config.toml
n_mels = 64
task = "enhancement"
loss = "mse"
norm = "groupnorm"
hidden_act = "elu"
block = "basic"
attention = false
learning_rate = 0.01
final_lr_fraction = 0
weight_decay = 0.02
Rows from block 7, named by matrix and row number. Rows with one number belong to one channel. Each number is 500 + 40 x the weight over its row's rms, rounded and kept within 0 to 999. All counts start at 0. Numbers have three digits each. After the name is the row's rms in percent of the matrix's.
# convs0: first 3x3 conv (model.mid.1.convs.0.weight, 128x128x3x3), inputs 66-76, a 3x3 kernel for each
# convs1: second 3x3 conv (model.mid.1.convs.1.weight, 128x128x3x3, transposed), outputs 66-76, a 3x3 kernel for each
convs0.28 102:442482505450432450522493469484525509541502517524475501576532549518466445531522464449439462521498446518498446532521525531514494494460471513526539513481476464471447478481560505540551464480532433454483468475470458459463456436499482510540460471510414432489489502500426501494435434411584555476468465430
convs0.29 109:480493494455512450521498509392436457478481504541501453463512539513564554565507508504513457539490490469440452451470441505497498527542490514523502531532549541523518529546515577568498543601533551546528544536515526520487491496484448513579505468509580606597562555567500522508532555552593606562499514474
convs0.30 109:482466504506504490512463519502495514551516491452451475465548519499509484533494470600515502479514496484527492500492464499478456462530484493502490510474479549543509523491399548511422514493440502442464478430431433426438392468510518482541541495491498492560471513551525501489476504475477511529462508566
convs0.31 099:532497488449437451443530472528540536505481533549507492578573580494509494601509442536540521522487496463460479485489562472476493435478503504501528403479541488493504476468478489424370515478496543521490485483453483512494530513499432444446533540515488465412487476443481489439593547534510481506519489511
convs0.32 114:430448505502486472496491499456509559518509510464501447576558523480454422479414412480488453437483485498524562491471465515542480521553521534516545474476495450455465434506525480517560380464510497483461477473497493541503503480522498495496559532499489531524466477502463475492552570548508551516538595578
convs0.33 106:504474452473481465503496501479439505552515489552551544439480496526443491480411419522452533563471465524531516490494486584535529480551543466537482521552508476496460388477562527504512516482484521526544536492493526506530587560580444468550411417524509492598493510465512511465375502662527504506445503503
convs0.34 104:503536524544642545484535467479511517565529491557521447430441444389374389501382471463492530517557554562522462471518524512507533510492519479513532487540502485491492487524539471531561497518548481514539438493525492510499546510503531512565484515514573546503546525497498505461490476534442470552481520581
convs0.35 091:557546573503499472521523460477521602508480525518510599492473479419499403458436424534509488489445432504538461497455509473478510468504456515511518566534544414485550457426464387459488427499576508496462458472521484467496535509511491496485434490484536481517505483487489478492464515509535518456512454487
convs0.36 084:561528517514516555545509500571510513517510527549522509516513547451458449467461481545493495470449532530509479524525422418501524553532529553560552495520465477460505540496480459468483496464425594537558553503442432429403478513497529542526487471514590536548517476504472465440543526505471490490522513526
convs0.37 104:463415424478449452476481461464444494467446455417433424420422494416387408371385435433460456421418472489455483522525511484486513460496523546535486502512474482517477506487463467471440496521523456453482445457490505489466516481461484486483461465479443459473465492514489497469485522547569526576510491518
convs0.38 081:523472425519502417505529575540455485423469492499513526552525522401420450426406403487513562527534508566535503495511518516526483528527505542569501508506503477482478502477419467459478498512503493530451461552506507481453484422415512532590469511537528525489492527564415442468546520504565519494549523535
convs0.39 113:528514525514518495527454503483532587472487545462519500442469430511464435470504477519459435514514482458596590490530497469525466528497455435450452452515476509462444487531475491511458482465455526559544529513504500524502574536478516551531518554556500481459499465464457464482511486476450479539529531503
convs0.40 105:479454485467448425520498471524520550465492518533464492386429477331329378605574602475499484547553528502511496458493494528491511427449423502496495490488521458450467456493508503499504514503487479514494499511492497496504509519477443447471536511498367394445499480498485448502474467482510484487512517491
convs0.41 095:535579614539545570505539537554501516518541561471505563482556562407555499517558504498557476505538521465370393572543541490540576491491504553501553528480524476473523565527526460414464517487535500485509483474521520471477483471559566497518513489483509492527507507589504483444469458499414437512523483498
convs0.42 090:483484476505461467590538480525542567499485539506488501427501436490540501431484520486454495505504518453484528543511508525505476556509482548507530482479493496491450481484562469513547534540573484481493553500473516512506536543513514500496469493459456501508485484542458462448447449490415463544549546460
convs0.43 084:532520477487562499505544503554540534504539479537518456483422418479404477458446504456457406551546516522524534502522553555508448533500442470491514538494525615508497513522522527506522477524466489492444521499544426506454615541484459471456513537513512505489530478467479484491544479495520486532503515491
convs0.44 088:524530571497571544472504478651568551627585548612525512384446523472505471510495461468551525476559454511461462529511577515506535485473475553469499524445460507528460492517495505442482566473386548502529515531503471520514472467556505480529536508535498551583500492484464428455509533558463506502428432411
convs0.45 110:445465464460520504463500532417460446534516501510507517518567454596617501588595477462433497516549530563513544486509483503496513460541527563526475502475469543554550439469553447437498526481518543522512500514453517489487431463440444451444502549551492518548449494492453527493500527535433499547494539560
convs0.46 092:466500480484516478489571529495577575534500521497473506469534517423442444558551466509537555488552456514581507578539526520500522463472504513570571521559587516583556507553480494479499498510502513497418453473488482516518552552512570563506515532422491496438513487464455516468580527519598521493490461482
convs0.47 097:534592530474469508516544532517595482456538474540546513485474441436479438387400399478491473469491441494444444557557554438474448513528504555563532484502494527498504398447481547517489534539542483513521518577504497508511508543510496522477503468422485497506544531488521472400456504471488490478486482477
convs0.48 114:476498474354431485465506582500459568523502535452457478417537618412458470515486496479493498509504455507546486513538515440465487475482508482510500488479500461467512373433443540525514533448434487485500533512532494486471363435437408455471479505474527519501572563554433431495488465539526463480480463503
convs0.49 087:558568521507442473510459500505476445514544518447522521487503485453452499451425538467545593579500444532571544481574492513536546508512481482522518509529535524518503506496583534491503575548572501493486537533532569561524456464501573533458503461444454462476534521459567498466373442550617519477497539569
convs0.50 114:423509514467524521501565554508496530498482518519508536564523503586535490556512475448462465491506513520496502497514518465521552498573593467502497512526532556581557441538563474533499509579584534513538484474501498464505505552564420508570480481506532521535441442414439423486590493505563507503576503530
convs0.51 099:487538559427516596397528557481460461496461447525457480555471553491440378423435408447452437531476443455469447532486501527513539467495478569586533534509496474461488548574540464509499444534505395431461486513503519512530495525545540516524500500526473433474553464473493500415447522564545551571543513519
convs0.52 105:515507531496515606444482527519449468444439516418474497418421422428464431541601584445438433544555597497529471525524539546523495541516522505495468499500467549508502549529555480489503569571572534525550470504525494495515516521566537476456446486492510498556384450520533518545525497468532476485476448465
convs0.53 100:512500514500510482550530470502428467479527520520505465514470448525541517430503515471505534437464470491490498501477513539541542524460452444503483494501471502457474495525492493528493520494476458442492441476496475497546517492453536504505463513587465421413460431456529483527485506484508489464534587561
convs0.54 090:519549563484510535471482513517453459501427465487499559409519497490544592506513526497511468463469456464464432579606587468472428467462543482441546516457471457497498487527565526476512427477497537531517491454518498462473505532524444539528480507521506463454476484491537522501502463474547516560539448454
convs0.55 110:496517478449523436533502492543532524489510478501462479566619599464544523509493463614481408439471480504493471525528528455452397510530517521481483474491457463465450440450525518507547528494513493535481497510479505504521530583511543524404486535544498414414492448480463485512553446390413487579447476513
convs0.56 089:570590652499492559436511554535505412528478448516484423471431391431446402543464477436483406498481513451450435540547463515562478468493467424483489454474511450448448475537478469544548481488559472456428489447446463482474543544456532514537414463539429439356517495462550474531549470499553512498519505543
convs0.57 094:559527447481506504497464525492479475467481516484487526522516591557543465519569635499478558540508536471526609629574574498498488451475505472519544505513510495513514401411485463502519537569467520481512511477468554513496498460474504467502499538465445496488503531547544482501471459567493471466526536596
convs0.58 087:480482536497466487487471503528491513526505557514515536508507384499479407479444457435433520418459487490471466506539493465505518568519555453474493465420507550484539508518586483491572616616693462509547433505491528599581494528519556520466502526488468546514475506504435487516473506493473511560494473434
convs0.59 097:493554566512489513501469480464454480510524519476525519510463546595505509577536552448488531464497467438486473543536509518528539543523466528505507569606584607578548549557554517470473566512518616555515464472454537548462516563543525505490541516470554532519463470486449444460593575569502567536491529512
convs0.60 092:481505502533479556543496527527567509576525508523452491667528509567502510545561455526511516504506500599600519441462504542516488490477472522537495484480504484465468411417461466535509482442483466474527470480452507512520512512551487493500465466488508477473485482505558541589531547470527517467538543491
convs0.61 104:467489555522440486551490561503514521492513498469464421426498559446537611535569602516536511507512507483482491467527566492489486456474435507501487514486524499498446482441489511447470488439459562535480502485505477483514500528566499531574477490541546517540452448459581571552525548525485510509538560578
convs0.62 107:480506505476519541496539499478490444502496487487534531507473476418402392530594646501512507439478493479526556445439463508478469503510535503505509471477464483476485562530526491452470586530478536503515452497514563532572504494533514525509464480522429399418442472467552606575455453425483497487545530520
convs0.63 098:514474436513468472505502453564510502493542535465537523510470473563494507539525503491532501463473499592546561526484493496492453520463487520524467536533509526528451495559579491521540477488501458503536412454485534550548494506572467468527514486485493501589519541560435476449479491473471455505609590560
convs0.64 105:504454402503448414494439452513508443476502522421402463360264298481461500480542489556521508546570580493511512453463495456433460533516506493496470496505529529513576409432461431463451511520491546496546474462472538468512536496491469463453537475449464498523455438458537530537503528551468498492509472449
convs0.65 097:478493540511522500499557504494490472554510490513485496556608508519552512471520500534545527556558447436478429447461461472469515471488505503514517506499506489489493550517519489487498480482406465485523466480467441461495444461518500507494526500495480494522505445455522478498456496426501489444415459468
convs0.66 101:462494495490543525496503475521428473455520518411496487484548512499543588410465426489512491490499462551499488471524500449475488397450498488531515467511512497484507487463408513499465452457453513502513474491470530531509450433502529479421460485481539508499499520501485474478450474474465472503491494509
convs0.67 096:474444465525506528488448529441469457429480470456431484530535652505577570456574483552462450461493539394437480428420457469463416402486507550552558484527564483544506477521526469556455539542508551451482538464528482425458566561491479505496380460490548528498496517514499497543536480467471446463478456482
convs0.68 101:467495496531471494470471506482503438476498512495527530514533611496446569467428538489533559425537556505526439504535503482492512481443432524550473528515509532489477534505459441464485460503514485484530457483495513476507489488451487513507502587540502497525438496566493537525446498541462483560448429486
convs0.69 107:513502483514481542480492494454520514565562494503525488527532552580531636443434490361411418479446466495575605467516494498476505486491514472530553487508521477463460514509508523538569584611570483541539451497507512480500529514514425488525556514505520478473489522486463459491469481546511477424532508513
convs0.70 099:528534510482507497465519496477500485554553582453488522549507468504443509526536589479462571511526583450462557485507476520514486437442503507482534535530529463466523421463538546522514424433424462452466513488508505445490477442409397481484508539455417518553466521472460551541510526503517528457511534489
convs0.71 116:528554522482500481462431463450452503502499519494485468501455482523501532431421456520531569464511502481538571466518512519502471543508482453463493482442453504494491456476477540526507521532531538522508487495490533522553571560545497499483472493495473477501539547505569540574465481507498508519528492496
convs0.72 103:510525491418484492443500488512503563456446468436478472432394411453484500558506517460460507507535527503490449507496495453447456490488519495469477515529496538531495468462482499501532553556576502477498499514516506512502513539550489489528474473483475436429408476517488486521551530490431504539485537552
convs0.73 099:464501546498493484419434459513545575548530518485502446581614596459478433559566502480460399423462396474494463548498491505489481415432468506486536479492515479490512471456438579564473533545476515488514523523516480458482515494486512488515486500497549498491492464446509487489546558506515530521525513517
convs0.74 107:491484502456442456465479480469439481547582532556554501428472533453509631524508516578587513531543493527536545476453451516495486450452473508511509519500535442531547541540542502518512486527491442471473500480504553547550496472479535536501548545543481501496506511471490491509510525491466484471504494475
convs0.75 117:445456475406482521424505498536540540565494521579542544412517572459524569488472561482445437546495452539503462488481484460528528477489501519527486490522521464485519473572478522515412543531414526526532572527491576526470420496531476500524522508492480559503556481397555522448534520490552504481472444514
convs0.76 110:534532474528514516503509491474462454509514491490531502523529575540599584508546479491486490582585599480523533554528477457473484471471504468501478439473470453484464542521542491480513472459480511544495517543508535516508430500471519526520617593532485484446470504533539568541527490437517523490504506492
convs0.77 101:521526521495492509516464484433451431471518566482463472534457464548501516452474557419461496515494493539450505502456477528527513511477455513459474502453444520509528442468505481536541511434464531514539502480517545517519479496493517489511470503526480466408404461456554518585519494489479421461461464464
convs0.78 091:466457495456446420498470464481511477465513490447425456510531548532570580512479526531544486484496497408429422511432438469490524535478475508482534509508528493542550479548583438541542455489574509563516528528440523526471562543544584545498499500494508516568581568503497444507432493452518548515451461460
convs0.79 104:527518536507496550477536591546579536524528512525533536483438465436483506480480517480514504474520483555626624518504528522512483494508517461409441501427473453467488444472523453477472493479467513529534540505520541504505526494536518487543523557548470512538458515520526549526534521491529533507569570578
convs0.80 109:451487517509485521519468511489489484428479508497499472580494504558528539506485487491469463458445508519458434493501532520499484498513503510479487493538507541546542457469457508497490448428491481471485471486446525540503503452461544494448536545538490488482428488502483489547515487472516548572558548479
convs0.81 088:492432396499456441523506448538564492497544480530503494539511533557541518480541577513475444477483477487457503476488475539490456467441406520506525526473474557478496534442478563469516597520494506472472501531520496452425469480455542501467504489405489421546540508499535492389432470523568478475517463432
convs0.82 101:514502487508509499487479472479507509468457475516456458544528481675627545582614559451453483452427447481487500494514523515506498490496471474505562499498548457515503598538504594509470532486402527497491496464509523520531481505515441493503554496482440509513520473457512459475525503553577491487494517559
convs0.83 100:495506494508503463506456425581541516447533496429478466514502576512530501578532547490514437454449493497511609479500498457457504436493472580484472535508501469500437528551527526515555572547548474482453473484468440485540459469449536470455502509533516522546502502528429442471464481552486515554463460479
convs0.84 103:456422391509427457440413439482529502497520533473501486452521503557577491523447443552544522489482428378513550440472500421453466442496494494472507505473453513471430502508529533560470530507474489515532507518488479476464452476508455462489384426513469511428459483501466519503499508443516493425497483477
convs0.85 105:495483535484488510531511481497495532511495504461477496280278280631601581575604532597604591537523498432429394543519507433464455494488506470497465479501462517552498453482510576536507495492510458487502491480486522507515501472514466485493527537490507465472497491454476538518565515525444435438514493540
convs0.86 103:416450470462515511536519556477455451508503502563509551559577546509564450499571481486528495494542530458541512485483500551535479498506494542546528579529569504490518504439516519524510457515480468504498495465496487456468470410487411478523480515537473516513478513508534484490427436472522466449514510473
convs0.87 095:460441450508480480505503515430457555451512517548525522588589624504570585529501530483480517519477484536510466496484491506450480528512471560544543579529500534506466480563552584580592583599604443490513459517508486484456557496445554499524452495571551521581477491594505546579517483452374464503520500452
convs0.88 110:436475477465460504484500532573510490561513533430460490491472464506465465534477475586467444456509568538524506509478498440490516492449462447466524502499550521483457537464439553499427494455433468493434543486465460491499432455444471433420464479506536499391502505431452500522653466390467466459485546522
convs0.89 105:480459453524539505511518493459478573441436498523501536568630654483519593421435440598560530496500463534502458503499497531464485479459495517506518557516559535501551488539594583574588519482495475510480504494506487509498468456447538504471519551532470555547494526503522533534392463466483532503514552560
convs0.90 099:508460419490465451526460457483515520484488525460509486540528447595483453567547487467497492494436485536578534437476470479499483503487431499570609508515530478508491523521480536517494460471453517421452526509512467495547466493476528538502560523553504501449498498472523521541511500435506489475455507519
convs0.91 084:474523515518502511487477453539545515522521454512503405537557561467428453623580491489514477500491506474459480494515509502468442463519435543511507511545505519458478632488466510516529485482520480497493482473469423446433428397491480437462489448487505523549543516486413517472499558466496577504442477453
convs0.92 082:459475432433496451497501529496557526574546485573578526578653637514595580502581530477448490464491491509502483505438466479485465445510495524533548505515494482527502445539535469510483454474554492458440494526532485507529456450333502502439543534454563514457535534521457409448574543492470509492477520485
convs0.93 104:466492511479492465487525485564489437491470456446464467541521532423441427660565570552550582485554572534525537501540521466496504439456509463492504465524537494498502482490509477481450458481441508454471514504480453489471431458466541523495481473513560489476573569546426475542507429432537505546549534552
convs1.28 095:474517455530581556498522510536564507458488438481483469528519531480432412571532485527504485526558551538572559505519533556523491536513492527511490563506502486470496464431445574521468541511477535539537562587550503507462484531584444444517468463509511551565452471530503492539543535532464480529522510564
convs1.29 111:564547505521486447521540514527530488526555586476537570500502535479510532472490498530511589457467514492539571524547543585617602573563542493551526484503482464469451449404402455430388397363414480496491469490487436444479479445450501495514500523578526465435443445426415443454478524531448488477435440462
convs1.30 108:431494545515514504460478494486470503454450452500497486443468455508482507542511541443529516475500437514521474482480530417465522445517509454496478482536569530553496478518526532474444599491471542489505551483497578529535520561511555566523434416440492509468427494425475537516452417468557541544439560516
convs1.31 094:490514495531542515524512497452466433565550517478489482464395427567535522477540471434488508506540515525522488508502516532500521554505533493522545599578598543492513561536527582550522600619578528502501541471428480459491528491518507500537520517520459469458483447481472483521513504527502465478539514481
convs1.32 119:509470495544519522535506490445453466480492492552515518466452410537521483568546559485521502474505480417449488517495477425430450448454472506451432523549555505507479488511508488504485493478459537489480518527539512531520430459489493519541472491500502494505485507483509513521477429477479459468499532524
convs1.33 101:533507525498511543440481522494515545453505507497495493518568555465531545519497535551546523536571533481490511491472463575532521353373459453457476543462466524502505505510492506520491436467496530527454472515474509547547446485503472512542417459469473459508471491492510476482490537535530542507519566526
convs1.34 103:497502548495437526533469541565558512547532524548492528542511524591530506598575488439461511422459457479488486543518480472514506470452462500455441468479487430483514476450499498507534538495464529497505520500530542530543440497528498581570444497465489456490543514552568529547581498499538502519482492518
convs1.35 085:513518509470461433473482457470510403449434382442430456533585557581577551660613538495470514451472507469513517493490547506524507479486426485466493501528473482555493555552602524571599531556545463476439378426441521521564475480528459443488466484459525500514523504477474530531476433438467461443496526557
convs1.36 062:495472542475433546473452539420425479503479468450403420551543558622601594546584625479454441472492470447427417555459473426417428508520522483471463478478498458451406500480521477491533522516551522529580528471458573554533479506464412461483492505499513513521546494486546492482553540507518516516497448492
convs1.37 112:478518582484524604528493523509559582491499525501487488513510486485496467564586525458503563391439471473502485557536517525506508489460456479445407495478483479477473532561566535553558512536504502490513526510554510496544481574622505550582413446454496505570522539539509523488602493462501445459453455497
convs1.38 056:539467465504479464505507491530453475554533553512514462540549531532569535457515514510539517518534546466467472567483481540476474491495479497531462470456517477420520547481497539498524581550491542493504523505498539548515452487528486475537483451494501478462523524566494486495501541489524499501557536550
convs1.39 149:482533560454469417511484412510537481504488481442458517459497531537480514609474483428478481523537487548537558498512534435473488464513506503510514509584534556626502575491493478478467495469490427469500433451502438457471516487477477497435499458423452495511507550490553588539520520518450522490437563501
convs1.40 120:445486518492560553445502529500512509512476508519466515417508488513581554563603611458466494393451459443490518517566548536509483508452446555511512622567537451429442550489500469488511527532525588543514486458434459480451443479578436480555458487521489491470462492472463499460491497448432470445457432417
convs1.41 079:537523514447428392500465429560551504590574543554519449424464469511511527493459497508530531430462463491492478530512465447475410434474448503478485521506456481474436533502528504505572511470498507503501490524552502499489460479474494474463488459414565532480512464447478456471472494477494491475548562479
convs1.42 076:497500518436469487439439457529515519527527518466506525464508516522512535509498565460476508393381446504453491600587465502514483516519443470437462513506463573503435493452450367368388421447467494490511480545552485553547482501520521500495468454455490494458530524466532489471514528502492532507536595531
convs1.43 068:500499517537501493457422462506486486512435456444439496513525561520527549532495526414513540470483504496495466528506499533531455522582509457448414443508482460491448527489537453442446543480518555537535541539540528506483480484538479544499494543498556500501570528558520512496548523492477503496466532459
convs1.44 066:583541501542494466485451497453441423439379407439413437460453491537527563531474524505520569501498519596548527521586504535526465528541474489500468536556498513476437485413430493420440522426417495464477464448459526473495493485505494495497493458464531507456507483441513495456565597560465553487462555484
convs1.45 104:546467458536476440511498469493516482500536477549569481408378398427372400460421401521499489484472481511498488502495478461471459476435496529523495496521507499487487484454488545489527536523512540503457534510487494455408511557504547558521551554470487501494532516535486482492538521575444471508474487468
convs1.46 081:508507514516495483484475433447457512460493518460455443565527579532540526468499454512490523462464505534570579420424470495465490515492535432429445405437504438482495525540589498475486540511570474489524495486470545503473434445451511485451548532517481478502555533504507528506535566541466501446489520471
convs1.47 079:436505502444462445481467441477465479409397461466436501551572560591611560593591512522500552452459502427440525495450443577491491497429407493475441466438470462407460522532508458502499473503522529459516429398426427479501502545511488499528480463473512458478489455458498459492455393439461415478511438526
convs1.48 120:489456473572554588546519542539501524523483458487454473540488486539534539521539555476467466523487470497493440474461482522561601479497521471454477552532505541481465538526512603573580525548539532528523536462435516477439572512484549482482501457499529472478513472457454503492414478487546588545489492502
convs1.49 078:509499462580510481542435452521530537471506522438491499481438443454488494566535513497509522477489473445460491449503491551495535445405430464474540593497509438466540464481429547553524483475442521523475459475461454489540479478494494477505527535528492451492501470457516491527542493567482424453559518599
convs1.50 118:479542533433530532469521552504544524519541528561526502476459492466484520457503474434514530466521565483537567561512422505491443523530463495466467541492499549441449481505514437428473441475494490502537419474527502526565485539585483470527461477517504498556544522583464469490515489523506448468505438440
convs1.51 104:449514535428476515474479508539575523555555553557534499548497465532528528486506469496542614454515561515581572506481516535484464501434395524478416516489450448419443536507521559537542493436463518494525499500492513525514442459485450468507422500558525466516583571579471519500529487465473450468426436475
convs1.52 112:411482528495525527469479461523532551513490480534520480499501496563530544567506512479484496451480490536581567496478466502450446473477447540481473475458436476504524411427453416464480488474469470499500454478481501490459452497556434484514520484463485479464451496496472466486523515459498470429553476499
convs1.53 096:515507525488454461488513532595499525491510612497501535432442453499482484493508520470587586472481541495466509537530505460479489486519500495502489529500461497463480549521535512562576556506506478466488503499549506507538504505554495516543471444451460461398491481465514493480428426452543522466510464427
convs1.54 074:514541541436466467491484472564504492524512501513487485531512483596555541567579502507554523488538543476476467492458417463496484464456456505471513517499514499471477516510481494525515471520548497510542473464496447492528494530521437424446464474477487419414481482474444430463507488517483459479516486507
convs1.55 113:486535491550541483565488449457505487490544501523508479484464526496470492482513496510473493518488545495441453529523494442438452564481529569537525559574620523503523582559529547522478565564591516515529528537555469493436515498534498478514451421433483481490482451462495468508506525529499516548476483499
convs1.56 086:430553550458504507443458495533560561471491473576549540506480478533527498499510486518488504464482543518556543477523539593558480533494495519466421474484486487482469467496485481503474528523485521523540547558585502503471491575523491522523455499523554543534585586599529534474505466537466454487451470486
convs1.57 079:464486527510458532519496515575568548530510518556510531442405442456460451512445435451478507517536508461509421486504488482506495428484448529487487568549518441504427557505472558525561510518559535524550493485459454461468567559554532534464503499451469477503462508478458539517491445501554513504508555537
convs1.58 078:520578560508531530466469459495482541482534534517536523527514524531497451528485439479468441396419434449483515565577526484483473500470443505488479498498538513556552363434443400452496433437421466445451451455476474516513485573594454470480495473411504504531494462482514518555522504540517520514554535570
convs1.59 096:563553594478489540450476537461436511461498566472507547552511497530457428467422430504494486486488448503477487560538531473467501536553543462472459463492533455477501462453459470436440472405459513516498462489528535556557497544560474444431487430420516451458474500493451493503476488484521501453533494470
convs1.60 079:472460461439477475465508511479496528530549530466462435459417427556507522518494474517504498474455473541569537517491509487509526487485526524503491483506517468502512528522548561498515639554558559535537582566560539510503466535453489568512395470470446494478475522511468524502472443464566516509488530497
convs1.61 106:538510519515477471488459451541501498500461484490452490480480472493458452574472550450521566490519471555550443519512481454505449436542527484429482452490495515537467500538511532553483527541499466447488492477480548485475516543587514506466514453420455437436467495461437468417398503520493565567424565509
convs1.62 122:496540549471515519530512520453456445489529586555527538455460487584542531550498518527512475488501507540558605518516517525531572475467506527538555516522504471537541527532531485485475519463450514519523468502547399436446488488487545562552439483503489488472508524532485500530496488546450405428550542542
convs1.63 098:506460472495482481499513512488503516475503510501485439477434464466462469499488480482433453537444430486446415536469516470454514423449487586462443565476490541503524478527477474469527453469491551501490567547590518499533511526485552598562462522505490455464497483476471466480489423423573565526518541476
convs1.64 109:484509518512549584531564567517552562521491495512512500528532540489506518557566583412443476421390388471461450559535501545549558477509525479445463489473444574562575459465446475509563552572552434445482455410427563497502486533608487524554512494497504543560499502479526510489567481413520503487475461469
convs1.65 073:513530552476501533460495522477478458463414400507465483512527510462492490506495477487434447467491494486547518461464493587547543509519520482522481504502465487471457463468536562524571547532574474479489547484467496460445460464509525531576492521534588563564553510531478447463519504501448407396502453487
convs1.66 092:498500545501481489506504503499480490521519508552494460492527452556588560484589560476468470419433479430410473468487506499462505548478521482489497505489484495471478578539529502451541507541596443510518492505475479439493479459477440450517501521522559556502530518467494458470497556461515551439538471402
convs1.67 072:464505505485499462459523488510500500478525546521533562480466492491469497467485512487561534518505495513513519513508596466496558519585568436402496424422458497447444505535513474493448444506522467480456444516483435488428500488516520475536486486523472578517541532540589488478496503502532530543492456432
convs1.68 097:504487558550547593478487537518438490463421450504471475518533522421460431495546454484513472466550520456489498495530489520471448413421496515514456471500473480561537492469516488528494486480492512537483521511525553550560428454543472532538479475471542480520476449474468470497584498537568522564522481541
convs1.69 100:499535534519508509458451492433462549502458423510508533519516511431400374542547516464497473531534480469507438501478538545554575476511567471438465486512528481544517498449453528535543540535494542574544500524477493502481570568518556593556453461423548529577478474436511538524491433474463479534431507528
convs1.70 094:478473509510534508480513503466525524412449445479475491488481422390433436524493481435453487435446420439506511480483548539559509513517495482445470514510535487477487540516494588523514458506523505501516502515557450463512525483464548533544497519540461441529494497535503497521463472505461472514449468532
convs1.71 117:492531523517547461474485447479436458500486485450476492511525504518496504531490495498512488519494465534505467450442494471464525528533568451458503489525520517548529450523531437513472541576524490458498483477542525548553541551513493477442520449385485470472445488493521573585497476504506525557410466492
convs1.72 122:523536539544513553452401454459515551482499465524466458518552543501465455529514483483500471414465493517526523546564586464458450504473472460454441533542542534489493455429462494493509534538548511518531498475505505486476486530592476495517513506500561569565454443475479459491537517494506510557480432457
convs1.73 086:516513558486496550474456485471465493501457526489465486434442447464473455444454472485544499514521522497489480442473479440441416515500486461551503506530501487472469551476526453418474516494520498476522548474507480499530405450482415483475497525534517505495478472493524529553490493485494476448414429416
convs1.74 112:516535472550555517569550535480495492514469467460490512523541525529562552440498504437430452531499513487504514479510526527560601576575592495568556514513492522525552520461436484433447526472491514470467492475421453492462504496414515489452535515526502488453484457465432485493485544548456520523497489518
convs1.75 160:518455435540508514519504520459442502502473507451425462446468448463541520463559534465492499518548517532525533490496480541512543524548551459545561454471480465491529577482400570504444543497495558478491551470389500494468526534467473531485459503466578497471462460423465481492485585550405515499489513526
convs1.76 113:447492523508489466543565516524506450467509479519550498497473464466458434491490468487506493523510516571518512485499529503499532516514527547546480490522468509507532549566568541496519466428483504498488502555540464466399464445414524505488464471502509512516515491535511488503467464498547486473535466468
convs1.77 087:496520480458506492428501512510453464531527516525527548512535551433453477448469524471518486485485533468480454482514520512530466480500442478492530508506469482477478541593574471512482549567519480470503486514547423460489484477517475500519459479503536575576568548575589553570511547557481513543444446441
convs1.78 081:581625598564594538436539492473539536425472469471474455601554516451439431486445444534506551459443521496537551479493476496541547458481475467440472462454417480510477382488487463503510436425432456475509435508511497541520508534511492465494474445499541511526450447444518515462522528529533511467524487499
convs1.79 113:492514536476498528487485518538487474511412420476415438537537498515541489532522431359399462532528507503525491507462444549517546484469515570526512521506519523546549462494440480518473517568506484472482461478468482523518462503518514555538512532510464448437497502492481545576460420457497453515431368455
convs1.80 118:414430470457511467497503507527517498523560523533543502491513446520494511499494524491549552531518481505541560578495525411435472482486495534518524507501532513468476559601561525512483538596597451461477500494518519491470522455449471440472474470482461451457539545508510504454451427426513521463459501410
convs1.81 083:487503500545577483505488462514478514429431481424418481499540492406458494551533525497502493501477445457453438498557599546534550486548531439457529505502504420465471451513471488500450450450445519499454487481478458426415494514502558525512492494502548546549497512525490501494524453456561476485511478491
convs1.82 094:454531512511570556498487520565554552466449521518490522463433453473449450490473472515527534552541527514528476530466491581570600482508539528543553475497490494545524490525472533518448537511461505523472502543476460479424515503540542543555501512517475478454499516502462492499408397469493436431468490450
convs1.83 116:494547494530557498482488468549507536513439498436456508485486457503443471569416498455518507499494492560550518498532498516583508457545507543487472457494472498510463472493508446448407535504453524465477526472478550531512474467514497540496518474479504524512485470429559562521468427494482496519468557513
convs1.84 109:496565507538538472468460472539527515532505549503511554492486490499490521449448488447536552511497491501504482488492502510550585486588575420506531487545470557550430508485460508460392461457484495475452490468444457458452527461459498432412497441492476515493523559493560566503526610591503601510455592470
convs1.85 108:483599535420496532464464515550606576486541489442478481458478480501493483579591584498546553451455445443497501538544502462499532518488467524508508490431416492481502435434451530509557518516508458498522506451446509483440450477530358438493526539509410409487509491535585572606494472492538512501495455453
convs1.86 105:411483521498533533505529577518489493407407428563533553487503559443388446548529507454500438517523439579567540460423476494473471394477467530559538463465427422474454446509479532536485424433447486514468477496521495495550478488510532520545487510520516537529451455441489482515545487495540518523558529522
convs1.87 086:509462492489447441491509500441480446469525526476543574444474484413392402519440425461505469432463440479503495520593557426490401475481472460417422472477457452423413424448473400437419416434396555496461511506552503521499429446486493523526526526530474466523500499475550543521549528585504574609549605543
convs1.88 119:434486474459475474487498515511488511537539498484465488536479491540518487459542527457499484512525517521547533495478507447492508490529613425516529445496554510503496524520547493464429563572550476527506573556476552551441493493502525523539485466474488483485561538516502500461502494515530516467458467433
convs1.89 112:498474477487470492451417436542576527476522528459502476532535534478492501535505484521509510478479491441453411489559575512530487457471499531531500494503462537494468504504512405387403383424505465487488463476494479469457488491518515503498472495505481466483508498487461482459499502452546535502434453447
convs1.90 096:486532540575547546532509523478486473434523541462480508466439459565508478552561495472535520507469517527539553545517513456490494458464439496506501450482507387441483464486524516513490576511473479448494487473516491494488459528530516533488505498513440471457531478510481464515468446518552494509515451499
convs1.91 072:483507477503522500488491454484496496470428428505488486510515468562586505508497468515484486541504528542513508539497505505474433505500472429427369444449442501489495446475480427437471534507484552515538544485482582562569411495535499549558506556526539538542518445436501490490497476525481481517472467456
convs1.92 071:512518499514550515543570513486503480453436433447435429495467486424403418470467454466433454485491516501484480521548561521479503601551567489473444548541556499507530481466472498515533473449514487491481518510502482458467563574528556559517549515484458524494444465451486461482514541515496515549438423434
convs1.93 112:438518520482514508503500523501497518528483467487426422539471472554570533552619543393364424447503500478547555484478501521468496516523608506516490518545574494477545568533578527522509594599584536562504595563527558504440475472491529541553491506490540508538471439501474465482484478457481449476478429466